Weights of a small image-text matching model: soap at rate 0.0026, trained on small renderings of single solids in any pose.
Rows from block 4 of the fusion encoder, named by matrix and row number. Rows with one number belong to one attention dimension. Each number is 128 + 32 x the weight over its row's rms, rounded and kept within 0 to 255. All counts start at 0. After the name is the row's rms in percent of the matrix's.
# q: attention query (fusion_encoder.blocks.4.attn.q.weight, 96x128), inputs 0-63
# k: attention key (fusion_encoder.blocks.4.attn.k.weight, 96x128), inputs 0-63
q.22 096 [164 106 156 150  81 129 143 151 158 107 143 110 166 136  98 140 108 169 114 183 144 140 203 162 180 120 108 133 154 136 155 130 118 178 101 144 152 122 115  86 146 107 124  96 169 131 120 108 100 102 147  84 105 104 139 126 121  78 131  96 111 133  79 102]
q.23 114 [128 140 111 123 111  82 177 104  90 122 151  76 156 119 109 140  87 122 190 159 135  81 134 163 112 107 110 133  98 117 130 136  94 112  94 136 103  99 116 108 173 148 117 134  44 110 117 147 176 140 130 107 204 121  85 103 153 100 163 118  96 170  96 121]
q.24 110 [170 102 137 156  63  68 119 159 113 141 183 140  78  74 193 136  96  73 149 105 142 173 137 115 184 150 153 131 183 153 116 149 103 116 117 115 123 123 142 119  79 205  94 102 119 139 184 119 137 140 131 104 111 122 125 116 120 188 114 203 149  76 121 128]
q.25 102 [ 84 114  96 137 111 109 140 130 166 138 173 164 120  61  92 154 160 152 172  85 125 104  86 154 109 101 109  75 137  93 103 145 124 187  76 108 100 141 102 144  97 109 150 178  96 174 125 168 160 151 113 147 111  97 161 144 110 134 175 138 110  98 118 121]
q.26 102 [126 101 142 102 168 149 176  93 114 108 175  65 101 164 191 170  87 160  87 153 110  68 116 156 147 118 167 184 119  98 132 164 103 133 149 160 167 134 153 163 132 172 160 155 132 124 138 115 100  85  92 187 112 116 152 171 152 177 148 160 133 122 103 128]
q.27 091 [120  90 147 148 174  95 112  53 170 161 109 189 147 133 106 122 103 138 113 165 155 147 111 128 151 164 149 122 164  97 136 148 146 147 134 121 134  94 120 186 170 142 106 146  93  81 178 136 109 145  98 121 115  89 123 156 161  81  93  95  91 133 122 112]
q.28 093 [128 182 116 144  95  62 137  68  77 116 128 144 123 120 125 151 113 119 174 165  90 182 135 177 155 105 128 123 102 190 106 138  89 157 117  84 166 135 146 132 124 114 119 129 127 201 156 114 154  94 148 159 138  96 146 134 134 134 113 154 168 167 168 102]
q.29 106 [145 116 101  90 132  86  58 100 123 145 169  96 141 147 160 130 126 139  99 126  92 106 123 104 133  87 160 156 169  91 160 127 120 104  86 158 100 105 106 152 163 159 152  98  61  67 146 129 156 101 153 147  86  97 131 142 127 113 180  73 135 216 172 102]
q.30 115 [149 144 122 131  76 159  93 132 123  72 156 138 146 134  77 106 114  93 138 162 166 119 135  90 126 128  80  83 103 134  88 149 143 170 116 144  97 174 173  95  73 147  75  99 113 183 154 105  97 126  44 174 116 145 114 123 187 120 108 168 127 120 149 158]
q.31 115 [152 115 162 108 155 116 135 110 177 103 112  47  68 160 156  87 112  81  86 128 176 113 143 108 124 117 137 163 173 117 150  86 139 142 117 157  83  31 133 136 176 164 103  92 104 151  89 165  73 149 106 120 126 122 106 107 187  58 150 149 166 111 118  35]
q.32 101 [149  63 145 166  91 109 179 143 140 131  83 133 137  65 117 176 149  60 204 106 123 183 183 169 127 107 144  45 129 120 163 184 156 156 101 121 115 111 112  85 123 116 122 172 129  69 179 144 140  91 123 143 147 144  94 105 147 125 149 151  76 147  69  70]
q.33 101 [107 143 163 167 125 113 169  51 112 125 113 180 168 138 209  85 111 104 104 118 125 129 146  96 148 105 157 170 138  68 135  66 116 124 159 153 145  80  92 168 139 167 161 110  95 124 146 149 121  69 129 116 111 158 130 100 117  96 136 162 135 131 134 135]
q.34 110 [ 54 144 152 136 169 126 161 107 162  47 132 166 102 124  99 140 168 202 178 197 140 150 120 157  73 119 179 143 120 130 164 124 190 101 115  50 114  76 119 135  94  97 103 172 117 151 141 140 145 160 143 107 177 106 135 105 110 174 144 106 152 173  68 143]
q.35 102 [ 59 137 171 114 105 144 187 157 146 169 117 139 135 145 156 102 148 122 157 113 110  59 143 133 107  81  65 170 170 119 109 120 119  91 142 141 115 154 155 118 114  95  89 176 155  92 188 156  92 163 164 131 168 134 155 130 137  97  49 137 124  84 109 138]
q.36 099 [146  99 149 139 155 145 164 149 101 150 118 182 115  95 102 142 109 121 111 102 136 119 103 110  98  94 119 144 131 139  92 205 170 180 160 146  76 111 117 192 171 149  54 165 113 168 136 126  89 109 114 105 141 172 174 148 112  89 154  94 163 123 162 146]
q.37 112 [138 188  99 121 117 102 169 167 112 170 134 122 165 142 118  90 121  97 177 136 119 120 132  90 120 124  64  64 141 139 116 201  79 156 143 163 152 113 146 154  99 136 124 126 180 117 125 115 151  90 157 203 135 160 154 107 137 143 108 116 112  90 192  66]
q.38 092 [110 107 138 209 150  87 133 175 106 118  70 132 112 161 122  97  94  99 145  89 101 120 137 172 183 103 160  96 127 122 150 146 136 104 154 117 166 117 134 116  77 122 114 106 167 143 194  76 204 169 139  76 167 109 159 147 107 151  90 107 118 165 117 133]
q.39 097 [114 103 160 101 108 134 184 104 147 100  59  91 145 126 106 122 118 169 127 113 139 129 115 161 103 130 194 170  91  74 158 114 140 109 134 155 124 162 129 126  65 171 141 166  87 177 207 175 139 135 156 119 167 134  92 120 150 107 199 145 143 146  79  94]
q.40 092 [136 137 132 194 186 149 158 106 169 182 146  92 129  98 129 136 149 157 194 101 133 234  91 150 112  90 138 145 150 128 113 112 166 179 204 125 106  97 123 175 184 129 119 103 116 181 142 146 132  79 105  98 125 115 153 167 122 137  87 117 143 109 104  91]
q.41 097 [137  89 153 186 162  70 102 107 107 155 177 100 110 109  66 165  63 104 102  98 148 144 176 160 108 100  90 117 131 145 125 139  78 138  90 153 187 120 154 112 145 155 142 188 138 121  81  96 149  84  94 174 106 115 146 107  94 133 139 136 106  99  83  88]
q.42 096 [153  84  96 127  84 158  96  74  84 195 162 148  97 145 113 170  95 113 137 193  63 145 174 103  96 146 117 101 131  63 119 136 115 163 113 124 170 176 165 109 105 117 136 177  75 163 174 134 157 107 109 119 115 101 106 150 112 105 126 100 113 137 127 109]
q.43 117 [113 119  59  82 142 180 138  91 120 135 141 101 102 172  89 115 163 250 137 196 112  84  91 115 121 159 155 147 160 106 114  70 110 185 115 161 154 135 171 118 114 145 141 144 133 130 112 121 166 131 112 106 142 133 150 143 111 176 100 131  89 130 102  96]
q.44 093 [ 85 118 163  95 141 140 121 160  99 151 142 120 117 136  81 115 202 175  99 118 115 123  98 157 171 126 133  89 141 139  91 142 136  95 109 112 171 114 133 145 173 128 119 130 155 106  84 130 177 140 104  95  75 166 169 162 115 177 175  97 125 112 149 137]
q.45 110 [163 123  67 175 127 133 103 140 145 140  89 110  51 169 134 115 152 150 160 121 176  68 119 109 174 110 134 110 177 203 117 157 144 125 127 121 129 111  90 139 103 133 140 189 103 111  97 116  89  97 116  85 119 123 102 133  95 111 111 184 104 145 128 140]
q.46 100 [145 100 100 135 133 180  99 155  92 126 117 116 105 110 113 129 125 173 193 159  50 142 120 130 163  58 224 171 111 120 152 188 153 192 153  86 161 136  94 151 132 142 161 186 115 182 133 140 161  88  76 109 143 111 126 156 159 120 174 120 129  84 108 145]
q.47 118 [137  29 124 106 155 117 112 110  83 130 154 147  98 110 131 204 121 151  94 134 148 192 130 157  81  91  68  93 156  87  97 172 113 128 134  55 157  73 131 122 127 149  92 139 126 201 103 124 101  89 101 128  77 132 124 137 118 190 127 112 127  85 120 121]
q.48 110 [ 95 147 164  67 137 119 163 213 196 141 109 125  88 160 116 130  88 115 162 121 170  66 156 153 148 113  68 100 122 123  59 128  60 117 141 128 101 148 158 102 122 117 135 114 116  65 142  88 114 135 134 120 140 152 159 107 138 121 128 137 185  96 136 155]
q.49 100 [114 149 187 121 129 129  92  55 109 150 127  80 126 101 160 158 142 146 146 148 147 144 160 186 139 129  63 151 147 114 158 162 159 100 100  98 111 158 157 120 114 115 102 132 103 143 150 182 103 143 140  84 137 146  77 134 128 124 178 148 149 100 159 187]
q.50 093 [123 132 146 161 139 112 143 141 145 156 141  69 162 225 171 133 162 118 170  64 142 119  41 120 127 124 147 130 150 137 117 160  94 139 122  77 154  86  99 150  91 166 167  95 173 101 116 115 149 134 141 130 136 139 173 100 130 157 173 143 116 156 153 117]
q.51 098 [140 144  98 125 115  66 154 126  84 121 107  85 119 157 150 200  79 104 124 105 129  81 195 133 120  99 123 148 103 157 125 155  90  91 134 152 158 151 139  78  79 148 142 104 103 147 100 174 170  64 133 138  81 105 168 149 153 114 125 109 113 143 164 125]
q.52 093 [137 105 135 137 151 157 125 103 112 124  56  94 126 169  55  98 175 144 162 160 148 172 100 106 110 125  91 182 135 156 135 139 168 110  63 154 124  67 188  99  95 101 169 141 146 153  85 121 145 164 166 151 143  87 172 101 132 172  89  81 153 132  92 110]
q.53 096 [128 100 111 119 130 169 148 156 112 106 134 138 141 162  96 115  83 135 134 124 124 139 130 118 105 151  62 173  85  94  94 117  97 139 169 115  89 161 140 139 130 150 169  79 125 163  55 121 128  69 154 141 132 103 163 113 138 177 108 128 118 106  81 163]
q.54 096 [130 111 120 167 143 139 173  75 127 148  81 115 164 131  60 108 126 124 122  98 128 158 144 110 164 123 117 118 197 137 154 141 109 134 109 143 112 131 112 121 108 128 120 135 153 152 154 164 131 133 163 123 143  82  62 131  93  54 121 135 164  71 111 122]
q.55 103 [142 121 102 155 117 156 132 112  96  97  84 157 107  78 123  92 160 157 108 154  98 139 129 132 125 139 152 142 104 115 120 125 131  84 145 154 127 108 169 128 109 166 162 162 128 120  90 168 143 147  74 183  99 121 196 152  96 124 181  83 145 108 104 109]
q.56 116 [128 146 113  54  97  87 101 119 120 139 108 159 156 109 121 167  82  99 136 156 129 238 124 117 150 151 161 162  80 100 108 152 155 123 164  99 111 188 119 152  39 156 142 124 166 149  97 169 192  79 141 139  90 174 130 128 110 158 119 133 107 119 161 144]
q.57 094 [111 164 147  89 122  48 157  74 134  34  83 157 170 132 157 121 110 108 142 124 100 166  82 117 139 169 147 125 144 128 138  74 132  96 110 154 175  98 137 108  99 113  91 142 135 114 144  97 102 166 106  30 164 164  88  98 117 124 140 143 129 140 166 134]
q.58 080 [135 195 123 176 137 173 164  76 114 155  98 114 107 149 127 160 104 127 142 178 115 157 132 128 118 123 192 161  62 129 133 166 135 134 129 130  77 111 150 129 129  91 174 127 107 151 166  61 165  93 150 157 164 115  96 176 104  86  13 120 140 164 135 130]
q.59 093 [131 161 119 135 180  85 113 132 182  83 119 115 121  79  93 183 140 121 157 127 135  63 102  72 109 153 100 201 215 138 130 134 127 144 125 157 129  77 131 116  97 135 138  65 121 133 185 117 121 177 171 118 124 131  98  52 124 125 146 145  82  84  93  83]
q.60 093 [158 131 109 174 130 180  77 153 100 107 100 182 141 181  84 127 143 143 114 110 104 117 123 166 107 159  83 113 161 126 132 115  95 174  63 138 167 115 170 169 106  91  97 176 112 129  91 136 103 139 110 123 187 136 112 123 140 148 171 121 100 131 172 161]
q.61 103 [186 133 146 117 147  84  78 112 100 134 111 152 142 135 104 122 167 121 146  92 117 131 119 146 137 204 161  72  63 105 168 155  94 126  73 113 154  74 120 137 173 146 138 189 160 156 121 150 117 177 116 115 131  81  91 145 199 160 161 115 160 123 181  87]
q.62 100 [156 123  74 128 109 151 164 155 125 127 160 149 113  87 172 152 164 191 142 108 109  98 100 130 114  76 144 109  94 104 152 111 115 142 103 101 146 129  81 121 190 172 108 101 130 186 131 127 107  92 128 117 123 110 190  83 117  72 137  88 146 172 122 159]
q.63 089 [119  81 117 125 150 106  80 114 174 142 127 157 111  88 127 147 164 153  93 172 170  87  96 119 189 144 154 138  79 105 119  91 178 128  80 138 159 126 114 103 102 155 135 151 141 160  76 103 146 154 125 162 176 146 110 152 175 159 111  92 134  97 109 144]
q.64 095 [132 102 120 110 125 129 138 147 134 112 179 105 164 108 179 142  99 129 111 101 127 116 168 122 139 162 132 107 151 144 113 103 159 115 117 158 175 136 132 188 135 135  52 132 107 120  67 100  83 148 122 149 139  79 142 164 171 169 147 120 151 147 164  80]
q.65 097 [134 165 136 114 125 128 121 146 119  83 133 117 160 130 139 167 109 123 116 154 134 136 233 142 121 159 164 157  75 165 119 148 161 152 103 102 132 122 157 108 112  64 150  86  98 161 134 118  73 125  92  69 159 145  93 109 107 137 115 137 155 154 121 114]
q.66 097 [ 95 132 145 112 201 171 110 102 130  38 109 119  92 137 117 122 101 160 129  96 153 143 141 148 115 113 127 134 134 169 152  98 134 174 141 141 101 174 127 132 131 125  69 123 161 156 169 111  69  96 142 168 133  26 102 139  96 188  94 137 165  97 142 107]
q.67 078 [159 142 142  99  60 175  92 103 184  77 179  91  96 160 185  41  61 135 161 102  69 200 112 145  90 116 110 194 190  85  64 113  74 155 127 111 150 101  67 149 139 133 125 131 111 103 127 136 116  86 172  81 111 136 130 103 101 133 139 148 141 131 111 192]
q.68 109 [ 86 154 118 187 156 145 121  99 116 106 113 120  75 122 118 210 115 167 101 124 146 142 130 141 109 164 188 104  69 123 153 131 124  59 137 114 177 165 181  95  88 169 122 167 168  58 105 124 152  83 119 136 153  73  99 119 122 140 125 100 136 168 113 147]
q.69 093 [118 126  99 114 165 118 155 119  81 134  66 111 136 136  96 113  96 127  81 160  89 123 152 166 141  66 125 142 111 133 160 132 117  84 198 191 134 225 116  89 129 160 164 120 134  96 105 113 166 134 160 177 115 123 183 130 115 131 131  79 150 130 138 144]
q.70 110 [187 117  72 146 112 144  66 140 150 115 124 100 133  70 100  78 125 105 118 124 111 168 153 152 151 156 124 134 194  75 116  90  60 112  65 162 151 116 137 141  78  75  88  99 122 145 148 102  80 197 101  97 115 120 150 118  94 146  83 162 124 104 136 186]
q.71 099 [122  96 154  81 123  46 149 113  39 162  99 100 134 117 109 126 127 100 184 137  97  85 151 147 140  67  15 107 105  97 150 173 103 154 106 131 147 125 130  94  97  71 124 134 119 126  88 100 114 147 106 113 121 146 103  71 182 164 119 105 128 148 189 125]
q.72 108 [185 136 187 160 102  87  85 133 154 160 126 136  96  84 171  88  82 110 162 154 140 107 172 155 157  83  61 108 180 105 113 115 100 123 133 106 149 189 111 103 130  84 128  81 133  88 143 156 138 198 176 169 107 102 161 155 160 102 189 112 135 156 157  79]
q.73 092 [171 123 105 176 154 122 114  87 120 106 112 160  94 103 148 130 173  94 167 100 155 110 119 152  74 117 151 114 135  91 162 131  87 122 117 126 123 131 130 109 143 114 153 228  74 167  79 129 112 150 128  80 191 119 104 130  99 142 127 142 174  99 161 171]
k.22 102 [129 147 128 112 158  83 132 124 113 120 142 105 120 164 180  97 149 129 113 121 168 127 110 149 109  89 103 109 129 118 102 159  54 134 125 107 224 154 134 110 146 120  93  90 150 121 194 102 111  79 130 144 112 151 138  91 112 119 177 179 155 102 167  87]
k.23 118 [ 92 150 104  87 158 169 138 114 192 126 109 160 121 136 150 134 135 135 155 175 117  87 149  68 105 121 157 141  50 107 138 125 144 175 165  96 173 141 138 127 167 135 115 119 169 159 154 102 133 113  72 153  56 115 111 110  96  86  74 100 105  81 184  76]
k.24 120 [177 111  92 125  64 142 153 167 106 121 127 152  96 150 122 170  80 122  78  63 119 153 123 126 199 129 127 150  90 121 115  39 178 109 137 125  70 129  72 162  72 182  80 163  55 165  84 116 122 173  96 112 182 111 113 124 135 122 173 199 136 151  96 141]
k.25 088 [ 98 104 139 136 124 142 134 119 102 153 103 108 131 167  71 137 123 104  84  90 105 161 120 144 132  86 183 166 131 136 144 140  95  96  74 118 130 132 125 122  47 193 111 183 175 154 198 155  91 103  81 127  67  85  62 123  86 110 135 100 135 165 171 135]
k.26 101 [128 139 142 123  84 169 157 160  90 155  81 131 126  31 117 150  89 147 132 102 143 164 144 105 191 159 137 142 121 123 122 126 136 180 162 119 111 128 149 152  86 103 116 154  56 126 177 121 160 154  11  67 101 146 134 112  95 124 200  90 148 153 114 166]
k.27 102 [113 103 133  73 168 168 147 124 109 117 123 173 128 135  88 181  83 135 167 160 185 147 140 144  78 103 154 159 101 122 114 131  95 145 108 113 129 157 163 115 100  73 108 177 101 130 144 124 107 144  67 108  71  90  70 129 102 104 165 170 139  91 139 129]
k.28 098 [ 95 164 162 103 128 158 162 117  89 152 177 108 149 126 141 121 148 144 186 109 128  87 133  63 117  96 117 118  43 111  71  94 107  89 103 125 114 108 153 168 128 132  80 112 143 159 184  73 127 126 124 139  84 134 161 105  82 129 135 154 141 104 128 148]
k.29 108 [142 139 146  91 145 105 131 136 112 141  81 129 172 144 150 105 116  94 126  43 118  84 113 113 146 104 114 138 140 132 139  72 132 147 124 100  81 148 122 129  82 110 201 127 113  83 112 166 165 153 127 127 166  81 154 164 128 148 219  70 141 189  95 117]
k.30 110 [161 116  61 125 134 103 202 146 145 119  92 161  95 105 103 233 114 145  94 184 133 136 116 128  54 132 133 109  98 135 138  34 139 140 131 128 137  66 122  48 150 206 123 127 161 138 108 127 107 132  98 119 144 119 130  98  90 139  96 131 191 168 123 150]
k.31 115 [123 116 125  86 124 123  86 121 169 149 149 183  66 116 155 166  76 118  96 115 145 128 176 141 155 150  86 138 170 151 127 153  67 109 125  55 135 111 102 125 155 100 136  73 118  93 113  74 111 160  63 131 200  99 160 120 125 103 187  90 148 142 193 161]
k.32 110 [172  99  85 142 103 137 134 121 180  76 120 165 109 189 119 143 128  53 123  96 158 169  80 172 129 142 127 110  56 129  98  94 168 106  89 156  90 126 143 130 122 136  79 134 104  95 127 146 148 154 154 119 123 153 101 126 131 116 107 209 155  91 150 145]
k.33 089 [149 136 166 101 141 189  94 121 150 116 147 193 145 113 149 118 113 148 116  86 111  95 126 106 114 143 115 112  75 154 158  95 102 155  94 113  71 107 140 183  73  70 116 202 132 168 129 132 131 148  94  73 157 144 136 181  86 117 193 125 181  61 136 143]
k.34 112 [ 45 156 118 188 171 146 136 129 176 154 143 171 105 165 160 130 173 132 152 149 146 127 135 161  86 132 148 139 130 120  95 165 147 120 160  81 142 154 133  60 190 130  78 156 123 177 128 179 103 111 169 126 103 101  56  98  91 109  99 124 111 167 136 139]
k.35 099 [ 78 154 143 101  55 104  74 140 161 141 181 110 132 136 114 129 135 214  78 198 122 155 147 141 154 167 129 144 152 150 118 171 174 131 136 123 200 129 132 192  99 131 153 158 186 193 127 127 128 105 120 168  63  74 108 131 131 149  94 142 142 118 133  94]
k.36 090 [152 136 131  90 154 110 110 148 101 162 111 161 131 132 132 189  75 168 115 115 124 193 102 103 155 183 142 168 126 120 163 133 134 140  78 119 120  79 145 102 106 137  84 150  94  76 129  95 138  86 114 142 134  72 161 120 114 165 149 104  67 170 124  86]
k.37 114 [ 85 110 129  69 146 108  93  85 160 103 124  62  80 145 161 123 101 105 128 116  86  98 126 149 131 161  38 108 147 132 109 114  65  93  88 124  91 147  78  67 120 130 143 141 155 142 118 126  96  88 155 105 159 109 155 167  81 116  83 130 141 174 123  67]
k.38 102 [121 179 150  98 105 124 160  96 158  75 133 132 107 138 152 112 101 103 168 141 103 135 127 153 103 111  66 169 133 155 123 161 191 135 163 153 142 113 120 106 121 170 121 142 156 123 142 106 121 120 117  98 150 146 138 123  78 210 204 159  79  60  79 159]
k.39 093 [ 93  91 120 141 132 109 174 190 115 163 102  95  96 126 165 148 182 128 119 124 125  48 149 124  70 147 157 144 106 144 131 104 115 174 125  89 171 112 176 125  84 148  81 141 105 127 149 100 113 169 107 154  71  79  97 147  96 103 133  95 109  90 166 118]
k.40 103 [177 144 155 135 159 105 143 149 112 122 123 207 176 128 127 119  99  91 123 189 130 112 147 127  99 100  89  99 126 168 143 177 104 102  52  93  98 125 111  79 144 174 139 149 142  83  99  84 166 151 140 154  52  62  83 139 109 115 138  92 175  96 107 154]
k.41 097 [172 172 187 180  99 112 146 131 159 128 136  98 228 144  99 143 120 130  85 100 150 165  69  79 156  83 116 104 149 127 133  88  94 155 148 142 141  90 133  85 107 125  68 129  99 115 135  81 152 141  67 113 139 122 105 118 138  68 148 118 186 124 101 150]
k.42 099 [130 150 143 136 164 111 159  99 101 168  79 133 138 122 137 176  94 187 135 187 128 105  84 131 205 100 189  96  85 136 168  76 125 148 131 140 157 176  74 125 134 117 158 121  69 128 146 137 151 168 110 138 135 105 151 107 127 133 123  68 136 146 132 144]
k.43 105 [104 124  79 133 128 146 152 128  75 161  57 134 168  62  88 101 119 163 122 167 144 120 169 133 126 124 165 181 174 136 186 147 110 198 151  99 130 123 135 102 173  63 122 137 107 135 152 145 125 114  80 110 127 142 108 128  83 123 157  74  85 126 120 163]
k.44 097 [ 93 124 207 154 122 143 112 129 129 109 175  76 103 143  79 136 147 156 134  82 180 168 114 138 153  65 143 181 192  78 124 133 102 100 108 164 140  98 104  99 119 142 130 140 124 124 123 120 151  56 172 122 147 158 165 129  98 137 134  98  65 134 136 165]
k.45 097 [114 144 108 169  76 118  83  75 120 114 161 104 105 114 137  91  76 121  68 166 104 160  91 121 110 164 112 163 111 143 114 106 148 136 100 106 155 167  70 143 113 124 105 102 126 152  79 171 142  85 139 101 139 148 102  81 105 131 121 150 120 131 220 174]
k.46 097 [157 153 153 161 150 123 122  81 103 120 127 158 116  98 168 169 115 134 135 121  95 113  65  83 102 111 161 157 115 100 103 130 117 163  95 137  81 168 120 123 118 114 128 218 101  82 141 146 148 165 124 129 142  63 141 171 116 207 134  83 155 107 122 157]
k.47 115 [129 154 136 110 151  67 156 118 161 139 113 183  72 179 122 187 136 124  99 164 155 187 134 143 160 124 185  92  91 140 124  41 102 101 119  53  75 128 120 133 132 143 110 167 107 143  46 125 122 141 160  90 155 112  98 101 120  87 129 151 135 172 111 116]
k.48 102 [124  70 120 128  84 118 168 142 172  86 159 172 141 172  71 106 119  94  78 150 112 156 126 131 170 106 167 164 157 144 210  61  89 132 111 139 186 118 123 103 166 105 131 136 103 168 119 129 176 110 178 127 136 151 114 146 102 123 144 120 142 190 121 157]
k.49 107 [115  70 134 107 141  91 134 169  90 121 177 138 139 179 107 162 124 157 154 147 108  66  96 176 141 124  89 184 114 123 104 127 111 139 136 141 114 194 165 162 126 142 109  78  86 103 128 120 149 100 135 116 163 124 108 107 139 159 110 130 107  82 107  91]
k.50 101 [ 93 114 168 148 152  98  99  99 123 144 101 187 113 101 105 112 127 207  72 189  59 158 148 150 131 198 174 138 196 146 137  73 139  97  82 138 179 101  95 134 146 131  75 116 112 141 100 129  49 159 124 102 142  67 140 173 135 105 176 140 150 140 143 147]
k.51 097 [107 131 122  87  86 116 174 122 133  87 138 125 152 123 139 109 132 117 132 105 152 120  78  74 126 126 167  94 135 145 109 130 148 101  83 110 141 129 126 123  24  67 141 175 140 148 118 117 164 167 101 152 117  87 152 133 145 102 131 153 141 166 146 118]
k.52 097 [199 120 121  88 164 106 123 138 179 185 117 102 118 183 115 175 136 119 118 125 115 188 137 143 115 148 109  83 131  90  79 185 152 129 134 162 127 151 143  95 121 118 154 120 153 189  22 149 168 139 158 109 131 171  78 127  72 119 198 113 137 163 176 188]
k.53 098 [114 104 110  86  83 110 147  74 150 123 124 107  94  92  95 146 128 131 150  60 146 164 157 173 137  34 141 131 154  97 151 128 125 182 103 121 181 110 131 124 178 173 178 126 149 103  96 123 184 177 173 141 145 171 133 161 132 168 131 102 150 138 138 168]
k.54 100 [208 150 112 142 119 129 160 173 134 171 141 108 162 118 133 149  94  95 121 163  81  73 163 190 125  81 102 158 169 113 120 169 119 120 151  90  90 115 160 104 154 137  83  93 168 146 137 134  79 113 174  95 157 141  87  95 153 105 182 116 165 114 139  72]
k.55 102 [160 122 143 113 101 146 163 168  72 149 122 159 168 187 111 156 133 166  90  94 146 105  85 197  76 157 135 130 108  86 142 145 122 163  95 143  97  97 119 137 155 171  65 138 138 212 102 138 110 133 128 145 104  84 115 151 114  39 190 104 140 103 120 151]
k.56 105 [ 85 148  79 138 174 111 187 121 123 118 116 117 113 156 174 103 192 144 103  92  84 168 109 175  85  83 103  82 117 132 135 143 118 188 120 119 119 136 117  57 144 159 106  99  67 135 125 133 143 199 120 119 152 104 123 159 173 133 133 122 120  67  65 135]
k.57 097 [ 91 160 170 109 228 104  97 122  98 127 134 114 153 182 142 169 163 149 138 159 166 129 198 113 124 175  63 144 121 161 158 133 139  88 147 133 123 121 123 104 129 178 102  46  83  97 136 111 110 144 108 165 145 134 182 145 118  87 168 123 114 121 134 101]
k.58 081 [150 204  78 179 116 167 126 138  95 133 124 113 137 162  84 127  87 154  98 152 103 156 157  71  91 103  91 108 148  99  81 129  57 133 151  78  87 124  71  84 158  89 119 114 155  88 111 165  91 152 115 127  83 132 120  71 169 134  76  74 179 173 122 165]
k.59 091 [159 155 169  64 121 126 113 172 111 109 113 130 159  77  76 146 139 140 146 152 125  63 161 122 185 146 123 139 120 173 113 115  31  73 139 154 174 146 157 134 132 133 117 149 176 130 114  52 171 145  89 122 111 166  75 119 116 134  84 147 112  96  99 139]
k.60 105 [171 135 163 117  93 156 191  41 157 130 158 140 114 150  72 125  16 113 108 132  97 112 161 128 203 118 134 131 158  92 127 137 155 127 132 121 103 106 124 150 145 166 181 156 108 149 142 150  74 119  83 112 157 110  83 118 114 138 117 130 139 168 128 139]
k.61 093 [138 164 144  89 138 144 114  69 178 127 173 149 132 116 157 114 147 151 147 147 127 127  88 173 141  91 120 103  74 134  94 185 138 135 146  95 132  64 117 205  97 119 121  81 143 126  99 134 148 145  88  95 133 144 145  85 126  54 117 201 139 119 142 148]
k.62 100 [124 190 147 175 111 166 130 142  86 172 104 103 135  59  94 131 140 163 149 131 117 157 150 121 122 138 130 123 104 105 129 160 162  97 154  54 121 104 145 161 125 102 139 150 134 124 118 173 120 109 116 116 112 151 145  83 130 115 140 117 148 192 138 139]
k.63 094 [123 146 111  93 156 119  75 136 123 128 156 145 103 112 111 112 129  74 144  93 134 169  69 108 124 142 126 143 148 102  86 213  98 142 141 130 143 175 148 148  90 151 138 111  92 113  77 164 118  99 165 110 101 167 159 157 115 172 203  88 128  82 152  90]
k.64 104 [109 187 172 166 181 176 129 183 134 140 120 156 141 138 134 105 134 122 144 130 134  85 151  96  97  68 106  99 175 206 168 153 156 143 202 113 139 174 143 161 115 115 172  77 116 130 175 126 109 128 185 135 129  93 159 136 125 124 145 129 137 114 124  94]
k.65 096 [111 120  67 127 122 120 192 117 165 109 145  87 146 106 168 138 111 101  80 130 114 153 144 161 110 200 101  83 108  91 152 100 180 140 103 137 122 124 159 125 121 113 131 140  75  61  73 123 162 173  69 159 140 122 169 119 127 134  94 121 157 130 128 175]
k.66 089 [107  76 113 153 125 129 129 165 168 167 104 100  61 104 126 157 117  81 134  83 180  54 141 139 195 129  63  90 140 126 143 146 141 126 112 137 129 116 157 110 157 188 188 133 103 133 122  74 141 168  85 120  90 139  98 165 143 165 138 105 119  90  99 120]
k.67 082 [100  80 146 120 158 163 183 115 109 113 119 174 159 116 189 121 177 208 148 122 146  78 150 147 106 163  86 135 100  72 110  81 147 129 144  91 142 129 124  85 162 131  79  72 127 173 162 162 124 128 150 130 139 131 171 154 181 150 104 155  93 145  92 134]
k.68 112 [ 82 171 100 103 138  97  45 123 104 101 109 111 105 137  88 135  52 126 156 118 129 173 134 109  67  97 169  93 136 127 157 113 193 141 147 137 132 145  81 133 124 120 114 106 125 113  98 146 115 156 123 123  92 192  49 128 103 110 130 112  95 122  88 181]
k.69 093 [161 121 115 108  85 121 147 186 125 133 132  85 153 157 133 174 121  94  78 127 146  89 152 146 119  60  91 142 110  72 126 183 179  77 129 132  70  98 160  33  97 121 187 122 123 126 130 182 155 137 136 124 137 110  41 175  81 130 203  94 113 103 119 145]
k.70 103 [151 126 135 188 161 195 131 118 105 100  88 132 191 110 167 186 141  92 149 133 185 110 156 105 143 119  62  97 108 111 146 100 109 111 165 139 143 131 141 169 137  94 133 160 146 147 173 126  54  86 152 139 166 157 111  86  85 140 144 139 142 112 148 150]
k.71 100 [134 117  87  91 146  89 161  90 156 118 164  81 151  89 146 176 126  95  90 108 110  61 145 139 122 134 133 158 155 157 154 166 184 136 168 102 102 174 136 121 114  78 161  62 114 161 140  61 151 122  64 125 105 121 131 126  91 113 157 195 159 128 136  87]
k.72 111 [137  85 120  99 106 121 143 143 125  69 157 107 186 172 122 150 107 114 143 143 196 126 140 188  83 118 101 201 176  97 154  85 154 106 159 144 140 113 162 157 107 103 138  99 185 181 141 102  89 103 181 113 149 125 122 221  74 122 125 161 126 106 102  98]
k.73 091 [127 129 119  87 137 117 110 119  88  49 152 152 159 154 102 182 121 100 111  80 125 128 132 132 117 155 105 102 112  70 184 128 123 121 125  93 108 141  80 181 160  88 151 105 127  55 155 128  99 199 182 124 143 102  68 101  93  99 122  92  98 178 135 142]